config.toml
layers = 8
batch_size = 384
weight_decay = 0.1
Rows from block 3, named by matrix and row number. Rows with one number belong to one neuron. Each number is 128 + 24 x the weight over its row's rms, rounded and kept within 0 to 255. All counts start at 0. Numbers have three digits each. After the name is the row's rms in percent of the matrix's.
# gate: MLP gate (model.blocks.3.mlp.gate.weight, 640x320), inputs 184-229
# fc1: MLP up (model.blocks.3.mlp.fc1.weight, 640x320), inputs 184-229
# fc2: MLP down (model.blocks.3.mlp.fc2.weight, 320x640, transposed), outputs 184-229
gate.355 125:100134131121114169114139104132116147120086141147118141151148101141139104140162131119168156088098125116071159166118158137110139129122145112
fc1.355 120:127171146136116106139112168156144137135122097133155111102095114126118126123141129141147123118159150093146096122177107130138134118129150121
fc2.355 114:144139132147100104155137113110152133143118130102140131100122150127191124077163110133129119112134111125141137124121156118142121097154123118
gate.356 078:164104123091132132103152122130140153117090118117099167112129141168099171093134148093139122119092113121119147123101108127106148108124102143
fc1.356 079:101108120134127129157126099131094143112123122127137138126156176124102102151131152142139117152136114143111141101152145148124138108150116112
fc2.356 080:103124125083166125127150141121125119129116111106135119114096124129188139144161097151167113093157146162108132109121087088111111097120081155
gate.357 083:146174092148104138063110109103128133122149138130130126125121118122089122132138140108118079133112140142098143106144138091097107127113109132
fc1.357 081:140153095124130122135118140123105129178111122118105111107123111150112145122141119100116087124120117159074115143137132129094086123134163141
fc2.357 089:139139095086154102095091116160127065143132123112169142156134086127100153164109139116111123123112131092155122096124115144113139115117106149
gate.358 078:120138121136090137094121146100109095134114134075138204134106119140119085093097098110141115099155132143095125106171129097132104141088098127
fc1.358 078:159128118127097088148165108180133137090118115183149132121128128101096172134157155140127126123105149121108110132105168166099150171155120135
fc2.358 087:136156184112116067107129150080108133118065145121140187145163150147144121110161130120161149169133109107087133100160162122076109134123124142
gate.359 099:126145176186156121092162166124106078148119097124114115107106134146118146124179135082111141174136129108170141164097129172156133116138126135
fc1.359 102:114090084097105112128104081163121123125140145118132140108119160157119158149090107144135150104115139139101123087147147142118109108135094129
fc2.359 110:145121159143150087128136127136115133129086169134103157117134146119119137139127099129124110128119123126104099127174091156121101162103167158
gate.360 138:131165121132148166135143143140132124138136088173122135131126113135157146102128140157099085114113093140115121144109082141112128174105116156
fc1.360 135:127180116123131129135167155109130133150165140103130111140118118123147158121118102123198122096183124107135127153135145097176120120106136098
fc2.360 125:154141131113069136134180124159134120075129136142155110145136117113151134099122126125097104133163135113150096138085089120133114131126139160
gate.361 109:119116116126122113173111106125093153143117114117123167085101144081110161119192106124092149116111137082107135146125137129122150164142109111
fc1.361 101:130095143123122101132130155070138151158157139113148142142127135122114120097130127146136102129132090095134142129129129141176079123153123103
fc2.361 101:110139090164127086102101157104184122144141144126087130128127094142104128100137128118138104151106171206155121096120126172133171143124094120
gate.362 059:099108148118076146148127105147103127166101144124166085168159088120156076139119112160111144123103095103116155131105116117144061145140150102
fc1.362 066:097121094174119097152137157091112127080114120114099158110106166139095150103126126125112120152205142141087121159143134163110161149099149153
fc2.362 072:146146169148110143141116120145113132113113145134123156166104121121138135115111084104167096131116124149105116144114116106124100186100153114
gate.363 072:147163122125153167115134111114145163138130074140132130125120099134103103165124113119115169136162112143140124125111112119142136135134167129
fc1.363 065:085124168116148087144125115111063140138110091131153142139112118175119148142113137111086125095118102124120126127138164119125089102116113094
fc2.363 075:157172127121132128132140130096118130140103066131159111121143110170130116167134137160116132116137123128151125101113108136181095122123156132
gate.364 025:132109072150131116146125107137127142148117120130131122121150138118122082148138148104110145126168100145116123116118103136099111104107188166
fc1.364 031:136131076115122117161086137148155106084128137109142143171160132106117154162131092155115146115100105130131146136143132147079102121108108105
fc2.364 028:074144162118087112157097173125163132126163130136137140145121153112134146123154119119149131136125121106169126132148176108138098143131096112
gate.365 089:126160150114136125100125098125128127186080119091103121092118098082109087136109116130115124134154169095148164115149109156094114117172163178
fc1.365 085:162151140100158151144091127106138117090175117116140168140173126120150146063113140120148139144117127105111133137120116116162130137098126116
fc2.365 090:152126121104119126109106106158180148152119111110078143132163092121100079135100133180109165150097111097137165139115132121149152117127154135
gate.367 126:105126118090133132074145117141080144109146151131134122101110100162111125104120167147120138145132103147143124148081127139118106146155136099
fc1.367 124:122152104138102110145146126131137116118143139167118102156118128092148095122155141099149131097113161103117159138150146103139135132217126169
fc2.367 113:160116145103143165124115114178126111119111129126159101181122109154115102071106128140107143132080110151175126142148122144171106112111133180
gate.368 124:110140133173134155151181101135117140103091096128100144104094102161103093103104113169125124135112164143100141150113109148109157103101177114
fc1.368 118:131170120108112140149125137122172136056087127120132123126132137157148138108140169152135123161159165103118114150148086117147161126106144132
fc2.368 118:175147124088112113102130130136097135097135153149101116095131174140153102155125131079104173117127157130133099075107084096138114143142088056
gate.369 081:154160135091164184093125116112138163121117137168136161166103105115151124090125122122122163140168130083153184099106140111103115107077165115
fc1.369 089:130085163128140152123147118105143099105128107150088155133166134139154124134129120109119109103113114099140116082077175126099176179118136106
fc2.369 087:121103158178096112110105145110099094135114134147118102141151113130108117137145118142155133119157078155099086133096184128087141146127129133
gate.370 114:113134132127150198155096117117138107200129112116145149102194119124117112164081122114092115153110207092117105163091097101148159092143146134
fc1.370 112:155136111113134124115127143103137159119105135094111108131099117152120121106161119127123127116115104161153118084132136178122120127116133146
fc2.370 114:137123106129103155160130163140131168163169159150113096172188100123123143150100134123104126106131105151172126103158094126080082133132118126
gate.371 111:159098071116111085120134104097136154127115103122149107157143163134092134109171125138118102156165069151103108122114127110188092142114111188
fc1.371 112:122102194095170111159103120131145121119136138130129131185137110114132123127123079095100114126105157128169148133137118171115141124145149111
fc2.371 110:155149084110069135092150130138122118130131099122139133119124121160114149119099132094143143108160129137143072117096140165150112119133126112
gate.372 116:137104122144124158151132094122127115098135134137160085121119085113147167127110115096136129083155131125151095158105157128129132150140135128
fc1.372 119:128160154118159085101180099160153143121147138116099133150143139170093157134114143134128130094113078112112094127177103156119132154110114131
fc2.372 127:163153126132149114152101114130134105083091091171141108090071160122141127137104141093182128142124090155132122125187144130146108163159101124
gate.374 085:136127110141105114158128166161136127124115103119147111147125116110101136106146110132128079150121142140146106110124175115131112156093150121
fc1.374 100:124120133122083140186116112161124143170177112128068136103162163134089113162125137122109162127134147152105145133116121107123089103102104137
fc2.374 089:094138101109099133113132149135154111130092144144112134131136162122163102165133148159155126142066154105142166147129078138133109117114122098
gate.375 030:153118160119138109133175141145160112122151117174138108171171122147142111118169170113094122176134099079128123102111168123096128116115121122
fc1.375 036:131157134123183113096115159147153114119186144099103120135114150107158092118097162134147145153124182113108119131106119154093144093094150125
fc2.375 036:120120102146115158123089132114128144140124134130115138127142171096135115105085135119132125126134183082107107152082140128120118129140119125